python train.py --model="sound classifier" --train_examples=26041 --hop_length=160 --input="log_mel" --win_length=512 --norm="batchnorm" --activation="elu" --muon_scale="match_rms_adamw" --lr=0.0019 --nesterov=true --adamw_lr_other_params=0.00086 --grad_clip=3.0 --final_lr_fraction=0
Rows from block 8 of a small sound classifier, named by matrix and row number. Each number is 128 + 32 x the weight over its row's rms, rounded and kept within 0 to 255. All counts start at 0.
After each channel's rows are labels from the 100 clips, of 14848, where the channel reaches its highest value: "responds to" is what is common among them. Only what is clearly more common there than usual is listed. The data: drum patterns on synthesised drum kits. In brackets: how many of the 100.
# c30: last pointwise conv (model.blocks.8.c3.0.weight, 320x320x1), inputs 80-159

c30.274 [104 124 148 125 129 142 103 152 129 132 155 164 101 130 107 181  80 142 139  89 158 138  99 136  74 121  94 159 119  85 125 158 146 115  59 111  93 134  72  80 193 138 124  44  89  95 113  87  94 116 166 117 136  98  72 147 163 109  79 127   9  89 143 105 137 103 132 159  60 103 161 126  80 137 154 101 151 142  92 139]
responds to: five-four (81); tempo: 70 to 80 bpm (47); tempo: 80 to 90 bpm (29)

c30.21 [103 145 166 125 124  84 112 116 128 102 155 151 168  87 154 143  91 120 149 159 121 125 155 119 104 177 167  85 139 161 141 107 123  98  83 127 102 158 161 169  60  94 174  88 126 163 153 127  96 155 132 160 113 123 146  95  59 125 125 190  90 166 163 158 176 138 137 132 166 113 171 113 135 131  77 159 113  70  97  58]
responds to: rock beat (64); tempo: 70 to 80 bpm (32); pattern: random hits (26)

c30.176 [ 47 117 154 159 122 109 149 135 172 106 142 168 111 130 110 149 140 107  86 107 150 129 135 140 118  98 125  87 140 100 145 133 152 122  74 144  99 164  84 141  97 128  72 116 139 145 110 116 164 128 132  92 124 112 121  99 118 139 111 115  90 101 132 169 156 114 175 121 113 118  85 153 143 129 120  83 104 133  86  74]
responds to: bossa nova (68); text has "noise" (38); tempo: 70 to 80 bpm (35)

c30.293 [117 129  78 107 161 149  91 127  83  44 156 159 115 141  93 132 120 136 148  99 102  84  90 122  98 220 118  95 105 131 103 116 120  96 176 136 126 130  81 183 154 128  97 118  96 161 115 105 156  74 101 118 158  94 115 151 139 139  92 146 108 143 131 148 114 175 114 147 114 150 162  82 123 103  45 129  69 118 107 152]
responds to: one drop (70); tempo: 70 to 80 bpm (34); pattern: shuffle (25)

c30.37 [100 137 122  78 106 153  97 120 120 140 109 181 123 113  87 119 119 135 126 130 160 115 119 128  89 111 157 138 123  62 136 104 140 124 146 128 129 125 126 109 111 131 157  72 110 175 146 230 163  98 124 114 128 124 120  46 108 111 149 133 153 109 157 130 129  77 137 129  69 154  59 156 155 120 213 154 151 128  94 142]
responds to: thin (high-pass) (45); tempo: 80 to 90 bpm (32); mains hum (26)

c30.40 [156 128  75  48 162 130 169 114 146  90  68 110 134 142 143  97 131 125 132 131 143 136 168  78 131 135 144  81 163 137 104 146 111 112 109 140  85 105 166 142 128 146 160  85 143 123 121  93 110  66 134 144 144  75  72 196 147 110 117  57 123 114 147 120 108 152 122  95  94 106 109 166 163 177  87 137 134 145 165 129]
responds to: tempo: 70 to 80 bpm (73); waltz (48); dembow (30)

c30.254 [123 161 143 173 111 134  74 107 152 123 107 129 128 175  81  96  82 103 206 145 124 125 153 118  77 127 119 119 103  94 109 116 138 118 109  98 127  58  63 159  98  82 132  76 111  96  76 106  87 181 143 165  99 190  81 143 140 105  86 158 108 141 128 175 173  70 130 163 172  77 158 117  94  99  91 141 125 138 161 154]
responds to: five-four (68); tempo: 80 to 90 bpm (42); tempo: 70 to 80 bpm (42)

c30.202 [164 121 123  88 155 169 115 100 158 126  71 116  95 130 173  78 111 118 100 133 175 158 161 169  92  84 122 133 116 155 160 150 147 147 134 157 133 141  91 108 108 115  58 113 135  98 116 138 151 104 194 105  98 118 146  92 180 152 153 100 172 134 134 118 170 134 121  76 112 139 136 121 155 133 123 137  89  93 131  97]
responds to: four on the floor (95); tempo: 80 to 90 bpm (44); tempo: 70 to 80 bpm (41)

c30.214 [136 183  96 189 159 100 161 105 119 149 119 139 125 114 164 103 132 137 108 164  95 179  80  72 110 126 134 133 148 159  87 115 125 131 123 133 196 135 130 106 169  86 134 115 125  95 145  79  77 137 134 112  77 134 157 132 113 161 118  48 120 142 102 110 120 102 179  85  87 148  61  87 143 160 103 226  82 128 133 127]
responds to: waltz (65); tempo: 70 to 80 bpm (47); tempo: 80 to 90 bpm (40)

c30.141 [129  87 134 119 135 110 134 137 154  83 159 166 141  85 152  77 151  97 204 144 123 160 145 113  89 193  87 124 166  68  96  88 143 144 119  82 141 165 173 106 119 126 180 117 153  72  73 133  86  82 190 148 118 123 114 206 150 101 126  90 172 133 118 194 183 183 153 108 127  92 139 117  94 146  42  62 152 137 153 152]
responds to: rimshot (61); four on the floor (57); tempo: 70 to 80 bpm (50)

c30.305 [155 117 107 124 184 128 143  78 121  76 150 162 138 178 116 180 142 133 136 163 144 113 103 102 190 176 181 161 153 143 163 125  51 165 157 149 198 105 120  79 131 122 160 112 143 187 129 127 153 177 123 151 122 155 191 115 170 155 152 151 141 166  92  73 146 128 138 124 117 122 119 112 129 112 111 186  66 157  99 131]
responds to: half-time (60); tempo: 70 to 80 bpm (55); ride cymbal (39)

c30.16 [ 85 130 148  72 120 134 101 112 127 148 157 133 156  84  95 119 142 151 120 131 111 102  90 130 156 104 130  85 124 170  72  68 122 102 152 133 136 134 129 106  85 113 168 190 119 170 106  74  89 116 123 116 113 116 151 117 133 116 142  51 119 139 181 104  89 113 106 141 124 161  71 130 152 128  93 147 179 118 126 131]
responds to: bossa nova (45); waltz (41)

c30.224 [150 152 153 157 149 148 105  81 180 176  80 117 101 156 168 100 112 125 117 141 146 139 149 143 172 117 145 130 145  75 134 113 116  81 119  98 149 137 154 155  87 101 156  78  72 121 182  93 149 165 166 196  96 138 171 152 188 100  91 161 168 130 130 198 155 108 177 166 113 109 114 104 122 138 160 105 141  63  96  83]
responds to: tempo: 80 to 90 bpm (42); breakbeat (39); five-four (35)

c30.5 [125 130 125 166 128 161 185 223 104  91  97  87 138 113 122 132 117 149 156 146 124 125  83 108  81  52  78 107 133 162 167  90 159 129 112 132  89 188  99 118 143 117  89  97  44  68 152 123 174 122 115  90 126 127 124 163  61 164 111 100  78 132 110 182  95 119 148  88 143  86 132  97 139 136 163 147 119 120  86 126]
responds to: bossa nova (98); reverberation (74); tempo: 140 to 150 bpm (43)

c30.154 [ 38 110 143  82 108 172 127 123 117  87 156  98 172 188 132 107 101  83  66 134  88 137 148 184 117 152 168 140  77 123 110 182 121 109  63  99 115 153 155 150 127 144 114 172 112 160 154 142  82  67  94 137 101 171 161 183 140 164 113  96  89 162 182  90 120 180 122 155 111 112 109 114 163 130 104 189 104 141 147 122]
responds to: one drop (87); reverberation (72); text has "reverberant" (72)

c30.94 [103 139 129 115 134  86 153 185 135 116  97 118 162 125 116 159 154 152  82 142 127 133 133  96 113  85 157 130 154 125  82  90 101 137 115 104 186  91 141  93 168 103 106 164  74 142 125 127 146 122 121  69 173  83 115 101 106 154  88  88 119 142 131 150 134 116 153 124 176 143  88 127 194 135  99 144  95 133 102 155]
responds to: breakbeat (83); reverberation (67); text has "room" (67); text has "reverberant" (67)

c30.301 [136 121 131 139 192 156 134  93 100 123 101 154 130  98 198 177 122 155 133 134 139 121  93  90 131 130 148 132  73 126  88 173 100 103 199 100 137 145 155 169 128  68 106  94 100 121 116 107  71 129 116 127 170 144 147 132 105 157 121 140 177 189 131 122 219 156 118 123  82 149 197 170 121 159 103 138 142 164 118 157]
responds to: one drop (59); tempo: 70 to 80 bpm (30)

c30.83 [131 153 148 138  86 166 134 151  82 125 102 120 115 141  98 129 175 159 114 155 144  58 122 134 100 132 132 100 144 130 135  72 149 180 127 224 172 150 120  88 171 142  75 138  93 145 130 133 146  97 161  84 100 148 142  94 114 139 121 115 153 125 165  97 175 173  66  82 154 132 124 149 173 165 188 115  93 116 134 140]
responds to: tempo: 70 to 80 bpm (60); rock beat (50); tempo: 80 to 90 bpm (32)

c30.105 [167 165 164  91 164  77 147 149 168 106 153  75  87 136 106 137 114 188 125 132 126 110 121  99 157  81 152 131  74 157 172 106  92 117 101 169 144 133 151 155 140  35  95 117 145  82 128 146  95 173 158 149 130  96 153 170 130 143 112 168 161 174 139 152 143  97 130 150 174 123 152  92 160 132 157 173 177  97 136 120]
responds to: random hits (77); tempo: 70 to 80 bpm (33)

c30.60 [121 125 163  83 143 159 123 143 102 132 107 144 133 114 134 142 129 110 133 115 147  95 153 200 131  90 144 191 123  78  57  89 163 129  98  81 144  85 125 148 114 150 112 126 117 158  97 139 103 108 146 130 153 147 119 175 138 107 148 153 154 126 148 151 111  85 103 139 168 109 141  82 159 102 157 129 173 121 135 154]
responds to: random hits (47); waltz (39)

c30.308 [142 101 136 120  74 135 158  84 163 142 146 186 140 153 114 127 144 161 104 102 146 109 136 138 112 121 140 133 133 121 112 118  89 132 123 153 161 134 119 148 166 136 163 122 147 173 170  57 108 146 164 147 112 119  64 149 167  83 113 115 136 138 196  87 137 155  90 107 131 118  83 202  36 139 121 132  94 144 156  95]
responds to: shuffle (96); tempo: 70 to 80 bpm (80)

c30.32 [ 90 124 146 123  98 149 130  83 159 125 133  94 133 164 126 153 183 131 153 144 125 128 147 124 171  52 111 164  30  91 184 159 131 141 109 157 110 149 117 152 153  72 134 113 119 108 116 178 161 123 145 165 150 145 115 132 148 139 123 130 134 103 114 121 158 127 117 110 133 164  79  74 130 136 192 140 184 177 138 113]
responds to: one drop (91)

c30.185 [134 157  73  76  89  91  95 133  99 149 106 132 163  71 104  83 145 103 154  70 116 146  72 153  89 145 163 129 167 127 109  84 108 100 146 165 147 110 132 109 132 196 161 143 118 117  83 125 122 118 124 118 136  56 124 167 145 119 168 127 133 116 110 128 142 163 141 178  83 122  89 108 135 100 114 132 163 159 128 198]
responds to: rock beat (73); text has "noise" (44); tempo: 80 to 90 bpm (29)

c30.212 [143 180 102 105 163 110 120 162 126 113 137 182 144 141  85 161 126 154 153 126 145 115 149 133 101 180 169  80 137 190 165 124 154 138 159  88  96 153  88 129 129  88 159 163 140 157 114 201 108 187 107 138 112 124 168  80 147 112 102 140 106 163 113 114 159 131 138 147 109 155 158 169 101 133 140 154 150 143 195 100]
responds to: rock beat (56); tempo: 70 to 80 bpm (55); tempo: 80 to 90 bpm (36)

c30.166 [148  91 138 172 137 106 148 145  71 172  92  97 118 157 140 121 203 106 175 104  86 138 159 112 136 158 126 139 126 103 151 160 164 151 190 138 172  85 145  90 154  55 148 118 149  74  15 145 111  74 104 102 129 142 165 138 135 140 177 167 120 144 118 116 201 139 144 168 142 127 140 133 162 104 147 158 121 144 112 147]
responds to: four on the floor (53); tempo: 80 to 90 bpm (49)

c30.215 [ 81 132  94 131 117 111 145 144 143 165 119 156 115 153 133 180 154 174 179 163  86 101 123  95 208 135  55 189 126 109 119 120 158 101 109 129 124 112 126 165  95 173 106 165 130 106 127 140  99 108 163  99 130  89  76 165 132 106 141 131 188 130 160 184 165 150 125 130 105 156  78  78 116 118 145 110 143 137 103 163]
responds to: dembow (63); rimshot (50); tempo: 80 to 90 bpm (40); tempo: 70 to 80 bpm (37)

c30.236 [118 141 154 174 128 111 169 170 145 122 156 145 100 122 133  87 169 102 178 124 145  94 164 187 141 158  68 163 207 129 147 115 183 178 164 156 120  92  84 150 193 144 150  99  76 114 108 181 158 129 108 109  95 144 132  67 130 129 127 145 199 143  52 119 109 167 104 139 171 126 106 124 103 153 131  72  99 144 126  67]
responds to: reverberation (71); text has "room" (71); text has "reverberant" (71); breakbeat (48)

c30.112 [159  69 117 134 138 132 101 104  56 120  90 106 121 103  95 118 161 149 117 118 136 117 124 151  39 125  83  99 131  29 118 155  61 183  74 147 159 158 181 128 122 165 101 142  89 136 117 134 140  49 171 175 110 100 122 139 129 115  97 137 141 154 125 119 137 124 151 139 122 175 127 116 133 126 130 149  68 128  86 126]
responds to: waltz (61); tempo: 70 to 80 bpm (59); tempo: 80 to 90 bpm (29)

c30.187 [178 147  97 132 151  73  81  98  97 124  64 156 126 112 152 141 116  91 103 127 121 180 155  89 132 153  95 130 110 115 127 142 143 168  95 134 152 110 119 135 153  76 156 130 104 157 153 148 146 134 162 119 130 156 118 109 133 105 121 140  93 119 106 177 153 147 135 117 153 179 153 179 116 155 174 180 110 148 151  68]
responds to: rock beat (58); tempo: 70 to 80 bpm (51); pattern: random hits (29)

c30.291 [144  85 149 120  99 138 133  96  99 128 139 146 123 144 108  88  55 114  73 164 169 111  94 158 123 166 157 155  84 183 145  81 102  83  97 123 102 122 115  94  67 153 123 143 173  90 184  94  94 123 122 117 143 204  95 149 164 107 110 167 168 205 169  65 104  94  92  99  61 146 133 106 158 183 114 139 124 123 106 124]
responds to: breakbeat (64); random hits (36)

c30.128 [122 122 131 153 133 131 117 160 123 115 182 115 128 108 163 187 136 148 113  88 161 166 194 131 127  77  94 135 133  91 126 129 182 180 119  71 144 136 116 103 141  91  96 147  69 109 165  90 139  94  91 199 165 133 142 132 154  98 170 164 175 120 143 178 108  78  97 152 173 152  78 132 140 160  88  93 121 144 196 126]
responds to: one drop (68); random hits (32)

c30.318 [125 128 138 133 133 115 103 166 153 134 110  80 144 128 117 148 132  97 136 100 122 112 145 151 218 115 114 123  24 110 114 141 162 101 136 116 116 133 171 171  97 123  65 112 116 158 167 107 168 146  90 182 109 143 165 126 103 117 186 161 113 112  94 107 125 125 145 165 154 124 140 131 143 200 123 130  91 125  97 102]
responds to: tempo: 70 to 80 bpm (43); half-time (40); pattern: five-four (39)

c30.195 [ 93 115 156  47 129  88 133 112 138 112 128 148  89 139 147 198 140  94 109 122 108 126 135 143 114 131  74 136  83  63 109  95 132 132 137 124  88 136 159 140 160  79 124 142  99 185 135 157 163 172  94  93 141  88  96 105 172  73 112 192 219 142 100 139 153  76 120 174 122 142 156 100 111 131 154 135 140 137  77 103]
responds to: breakbeat (76); reverberation (62); text has "room" (62); text has "reverberant" (62)

c30.68 [160 155 132  65 120 120 138 123 100 109 128 129 120 155  94 123 157 131 163 128 128 166 123  89 130 180 108  88  89  90 134 120 136 165  94 122 148 137 139 154  80 173  90 170 143  87  87 175 115 189 106 127 122  99 156 129 144 137 212 134 103  99 163 169 155 117 114 110 136 131 170  60 119 126 165 160  92 149  95 189]
responds to: waltz (50); tempo: 70 to 80 bpm (37); tempo: 80 to 90 bpm (34)

c30.244 [ 97 157 142 116 163 143  50 125 133  63  99 157 133  92 140 172 130 192 115 124 177 134 142 173 146 106 131 105 112  91 162 158 163 150 187 125 151 128 159 166 144 155  67 125 138 146 163  95  88 102 130 187 113 159 139 104 193 115 108 136  93  93  74 149 121 147 136 100  91 109 105 174 135 158  60  93  80 103 124 121]
responds to: one drop (71); tempo: 80 to 90 bpm (33)

c30.61 [ 74 122 110  95 158 127 131 134  77  81 117 140  85 146 104 160 104 104 147 119 165 109 157 152 125 137 131  61  76 124 142 175 141  80  89  89 132 161 131 103 149 158  69 106 127 151  98 133 111 190 107 149  79 139 130  63 201 118  65 123 144 123 142 102 152  75 139  95  93  94 142 113 101 175  90 148 146 161 127 107]
responds to: breakbeat (68); tempo: 70 to 80 bpm (61)

c30.234 [180 118 116  96 121 130 136  81  78 152 110  75 133 156 132 157  94 135 120 133 115 244  88 139 105  83 139 164  97 112 108  78 131 139 162 132 122 114 171 151  95 103 172 161 163 152 123 174 153 148  90 128 133 156 100  84 135 117 138 140 135 133 154  96 160  55 130  97 127 140 153 127 180 126 142 134  79 133 149 251]
responds to: low tom (44); rock beat (34)

c30.98 [112 103 121 128  69 114  96 164 116  74 129 140  67 170 152 129 175  95 150 143 136 102 124 141 169 124 148 130 147  88 103  97 117 113 114 149 167 164  72 132 129 154 108 122 117 134 117 107 166  96 115 114 108 143 170 154 176 157 104 120 130 171  82 130 163 159 150 135 114 116  69 155  48 135 138 101 121 112  75  97]
responds to: rimshot (56); tempo: 70 to 80 bpm (48); four on the floor (47)

c30.51 [142 155 133 106 148 142  93 172  99 109 187 168  83  81 100  93 148 121 128 126 145 136 176  69 112 159  87 193 175 121 107 129 149 120 107 164 175  77 126 139 147 155 142 133  97 116 121 130  71  96 143 150 121 151 172 164  99 197 158 178 175 124 105 171 125  82 137 113 139 133 105  98 149 132 132 112 147 160 133 128]
responds to: tempo: 80 to 90 bpm (36); one drop (35); pattern: four on the floor (29)

c30.146 [164 126 128 117 170 153 140  91 152 161 155 102 171 108  46 117  91 126 126  82 135 109  70 129 151 143 157 122 162 176 146 175  83 143 176  96  69 118 142 125 148 180  85 150 111 132 135 132 111 176 159 137 171  96 123  81  94  86 162  89  82  93 133  57 100 106  84 142 123 134 125 117 154  82 148 120 118 139 112 148]
responds to: waltz (60); tempo: 90 to 100 bpm (34)

c30.13 [136 167 157 131 152 132 141 119 178 165 110 145  85 149 138 108 133 151 171 145 123 120  86 145 110  92 165  69 112 137 148  74 129  78 146 129  88 117 152 108 199 164  90 142 155 192  99  95 147 140 164 174 114 137  75 146 102 196 117 151 122  83 145 139  88 110 130 101 109 132 133 146 160 180 145 128 108 125 130 167]
responds to: five-four (69); tempo: 80 to 90 bpm (28)

c30.309 [110 117  96 199 155 175 172 123 149 170  91  84 132 104  95 123 141 161 143 109 131 121  84 124 119 127  90  73 152 144 145 162 156 161  73 200 114 133 140 159 113 112 185 128 105 179 122 160 167 118 170 197 124 189 154 146 134 138  69 123  89  82 143  86 150  99 159 130 130 124 138  71  90 154 146 129 147 192 155  80]
responds to: rock beat (79); ride cymbal (50)

c30.132 [110  94  89 117 164 146  96 214 179 154 145 123 173 131 141 189 128 124 158 131 164 122 144 132 108 160 137  77 168  88 161 153 116 145 112 142  79  99 140 134 185 134 129 132 176 134 145 145  96 125 110 134  80 120 136 146  86 102 137 134 105 123 139  80 137 132 137  99 139 116 118 166 178 147 103 133 125 145 115 128]
responds to: breakbeat (96); reverberation (70); text has "room" (70); text has "reverberant" (70)

c30.57 [ 66 131 139 137 126 109 118 159 157 108 116 133 177 128  76  93 148 191 114  94 159 128 101 136 150 168  94 135 122 136 130 145 130 146 110  91 130  78 138 139 118  69  60 122  78 140 111 194 159 193  63  85  71 119 184 130 165  78  77 145 102 173 147 134 154 116 170 127 110 167 117 134 111 141 161 126 156 117 103 115]
responds to: rock beat (58); tempo: 70 to 80 bpm (39); tempo: 80 to 90 bpm (38)

c30.230 [126 154 160 138 191  94 117 104 143  63 159 149 133 112 122 106 138 130 100 112 154  48 133 157 129 122 156 242 175 184 158 115 110 172  82 146 158 158 143 142 130 121 123 147 133 133 143 156 132 111 152  92 156 164 117 155  77 106 130 124 104 149 114 155 142 128 165 171 145 134 147 164  90 166 123 128 110  82 165 137]
responds to: half-time (76); ride cymbal (38)

c30.189 [131 148 123 123 215 120 144 119 101 159  99 102 210  75 103 126 157 126 129 125 112 108 123  86 140 168 114  79 116  94 189 122 104 140 137 118 148 151 142 125 130 121 168 108  87 159 130 175 150 215 146 154  81 162 155 109  92 102 149 175 152 156 110 133 142 136 123 146 143  72 133 137 145 178 117 188 134 119 183 115]
responds to: dembow (95); tempo: 70 to 80 bpm (65); tempo: 80 to 90 bpm (27)

c30.222 [138 136 149 142 148 115 145 103 123 121  83 106 152  84 161 186 143 130 114 160 164  94  96 104 166  67 110 109 101 140 115 121 175 153  85 148 145 107 121 116  89  91  67  87 148 124  92 108 185 130 107 106 128 106  66 170 176 113 138 157 116 147 131 120 155 160 141 158 160 140 143 115 183 197 165 124 110 116 150 101]
responds to: four on the floor (78); reverberation (68); text has "reverberant" (68)

c30.27 [170 109 135 168 150 187 211 112 111 100 127 143 160 111 158 160 120 120 105 160 151 113 179 115 148 169 126 146 174 122 123 138 104 127 120 145 103 166 144 124 146 135 155 135 144 104 146  99 119 114 120  75 158 149 135 144 151 174 148 154 112 113  92  99 166 160 115 134 175 137 144  94 156 176 123 119 141 122 126 104]
responds to: waltz (61); tempo: 70 to 80 bpm (38); tempo: 80 to 90 bpm (28)

c30.219 [156 170 105 125  98  80  74  66 137 153 133 109 147  74  98 127  72  89  84 131 145 164 135 140  93 104 128  78 138 152 147 123  88 104  97  70 141  77 129 175 130 154 106 151 132 107  96  90 124 180  96 126 133 101 128 122 122 129 146 147 170 131 150 139 110 125 118 136 138 120 114 159  65 102  87 118 166  93 154 130]
responds to: tempo: 70 to 80 bpm (69); five-four (61)

c30.103 [120 105 127 126 180 200 129 111 156 139 141 149 147 101 133 176 160 108 131  92 142 117 119 159 171 134 147 179 128 132 111 132 109 142  79 106 125 131 161  92 159 104 117 115 174 134 136 184 140 100 163 136 120 115 129  88 163 116 196 165 135 116  83 158 199 130 148 129 131 172  94 150 168 151 132 135  88  91 154  63]
responds to: shuffle (48); muffled (low-pass) (36); tempo: 80 to 90 bpm (33); pattern: bossa nova (27)

c30.307 [ 82 156  96 141 156 131 107 155 136  90 108 146 118 106  81 160 108  89 108 104 118 113 133  91 133 136  91 100 182  63 111 125 140  86 127 117 115 154 126 118 143 180 145  63  69  95 123 130 130 120  80 174 108 108 126 139 115  99 153 181 155 113  50 100 149  96 133 137 144 107  95 193  87  78 202  83 183  84 142 101]
responds to: rock beat (42); tempo: 70 to 80 bpm (41); tempo: 80 to 90 bpm (30)

c30.12 [112 109 142 101 108 113 167 140 119 177 132 149 174  86 151 112 122  73 152 157 101  84  63 128  99 155 140 132  76 135  98  73 173 129  89 215  93  89 201 122 135 122 152  80 128  85 123 121 151 141 121  58 128 133 133 130 132 152  96  98 209 138 121 152  98 106  69 141 149 125 129 131  79 147 128 101 147 140 133 160]
responds to: four on the floor (40); tempo: 70 to 80 bpm (39); tempo: 80 to 90 bpm (35)

c30.170 [188 167  89 142  88  85 133 135 139  62 137 125 116  99  89 124 145 112 107 138 171 111 193 124 111 201 120  89  76 149 123  72 131 113 143 132 136 144 135 137 110 130  90 144 149 135  97 147 136 109  75  95 111  89 128 175 171 113 127 153 133 156 113 170 139 123 150 174 173 131 176 119 178 156 125  95 149 139 162 150]
responds to: text has "four" (49); tempo: 70 to 80 bpm (47); low tom (34); waltz (28)

c30.204 [133 129 206 114 142 163 130 111 114 140 161 191 112 201 148 105  75 164 139 205 194 118 135 133 132 102 136  76 119 105 147 147 150 120 102 138 105 107 157 157 179 129 200 124 153 140 119 102 177 132 109 119 112 121  86  93 174 153 107 132  85 139 186  83 102  86 158  89 131 118 120  81 131  65 107 119 145 125 124 130]
responds to: waltz (58); tempo: 70 to 80 bpm (53); tempo: 80 to 90 bpm (32)

c30.15 [ 92 106 139 161 162 119 144 180 114 168 133 150 165 176 102 108 103 120 110 137 105 136 178  76 140 138  69 140 136 129 135 127 164 147 124  57 183 154 140 155 140 136 125 148 106 134 144  81 163 130 144 144  83 121 172  87 112  83  93 176 170 119 181  89 109  71  76  92 181 125 141  97 135 116 138 163 151  70 142 133]
responds to: reverberation (65); text has "reverberant" (65); breakbeat (61); waltz (33)

c30.156 [148 119 131 105 166 157 184 131 112  99  74  75 121 167 106  86  93 143 133 143 101 117 140 104 134  96 145 140 118  81 118 139 104 135  83 168  92 132  87 112 175 150 151 126 132  84 102 175 124 205 113 199 104 137 146 152 122 143 106 101  80 169 169 142  71 124 117  94 127  92 129  53 143 125 145 136  79 141 100  86]
responds to: four on the floor (82); tempo: 70 to 80 bpm (66)

c30.203 [124 150  98 148 147  48 113  55  71 117 131 158 115 151 167  19 106 121  76 151  91 109 120  64 137  92 160  77 101 176 118 123 133  86 122 117 104 102 175  94 157  84 127 118 168 131 130 103 141 118 151  96 130 132 145 132 110 131 121 142 150 140 176 126 109 181 122 104  90 123 117 140 188  85  88 116 106 146  99 116]
responds to: march (87); snare (77); tempo: 80 to 90 bpm (41); tempo: 70 to 80 bpm (26)

c30.143 [100 114  79 148 156 201 160 196 114  96 154 117 134 123 159 145 108 117 122 155 160 120 163 151 163 138 127 129  49 103 108 140 116 142 137 137  83 119  90 110 142 121 121  89 126  69 120 144  68 104 141 153 158 132 100 163 142 123 151 144 105 101 127 140 135 158 119 129 111 103 146 136 183 102 169 156 109  78 164 128]
responds to: bossa nova (81); reverberation (74); text has "reverberant" (74)

c30.148 [118 126 162 126 135  94 149 218 181 102 159 105 179 115 126  82 169 100 117 137 133  34 207 153 183 127 126 138  84 214 124 169 113 152 124 137 152 193  76 166  95  83 118 111 130 134 116 144 154 105 102  93  40 223 123 147 126 126 147 150 131 120 184 107 159 106 136 127 150 132  89  74 103 106 155 126  91  64 195 143]
responds to: bossa nova (55); four on the floor (32)

c30.135 [173 170 131 104  76 125 117 123 137 171 128 155 137 119 135  90 131 110 105  87 132 159 165 129 138 129  82 137 176 171 125 118 141 174 129 160  85 130 113 198 150 183 150 154 120 102 142 148  78 108 173 139  86 145 167 111  67 155 121 104  84  89 179 156  85 187 142 133 227 121 144 126 128 119 137 126 148  53 157 199]
responds to: half-time (53); text has "noise" (33); tempo: 70 to 80 bpm (30)

c30.107 [113 144 151  89  93  83  89 146 147 168 147 116 131 124 125 105 127  86 116 145 140 126  69 161  59 138 110  89 137 151 120  85 141 119 120 127  80 138 150  95 105 129 157 148 109  89 123 120  61 185  66 104 105 129 145 140  79 141 129 139 173  60 195 158 151 132 118  83 148 142 217  82  95  84  86 131 108  97 132 136]
responds to: shuffle (45); thin (high-pass) (29)

c30.243 [ 51 136 154 116 138 128 108 103 141 125 164 153 198 154  94 124 155 132 122 170 171 142 126 143 118 119 160 128 148 143 170 139 137 158 104 203  69 134 150 113 147 130 139 176 144 170 149 129 156 170 125  81 102 123 119 117 149 180 129 175 176 130 159 121 183 161 162 187 218 112 161 155  94 153  76  62 106 155 120 139]
responds to: four on the floor (54); tempo: 70 to 80 bpm (37); tempo: 80 to 90 bpm (35)

c30.184 [190  99 135 115 127  98 134 118 109 113 131 142  66 150  97  74 180 123 170  95  97 146 128 146 106 184 161  92 117 125 168 157 117 213 143 151 100 117 150 112 181 131  65  98 115 102 101 152  81 132  90 136 128 149  98 145 119  76  94  93 130 109 112 119 144 160 164  99  91 151 161 123  97 113  95 202 123 133 102  54]
responds to: rimshot (64); march (53); random hits (38)

c30.77 [ 90 149 126 100 131 108 120  93 132  83 153 119  98 104 135 133  88  86 123 143 147  85 105 141 109 140 103 168 103 148 138 153 163  67 161  74 124 130 109  92  55 125 107 104 110  51 137 125  68 120 138 121 154 134 129 223 136 164  74 148 131 145  94 111 140 175  89 156 146 113 162  85 126 155 130 108 100 146 142 137]
responds to: reverberation (80); text has "reverberant" (80); bossa nova (77)

c30.118 [159 110  93 168 155 146 159 180  79 110 116 148 182 125 122 111 127 109 129 116 169 140 148 133  61 115 147 126 156 131 138 142 124 156 143 147 159 194 118  99 100  29 145 155 108  88 108 122 146  83 142  97 155 153 180 121 139 144 110 129 120 126 102  86 112 145 142  99 121  91 120 115 161 113 116 119 155 117 142 141]
responds to: random hits (47)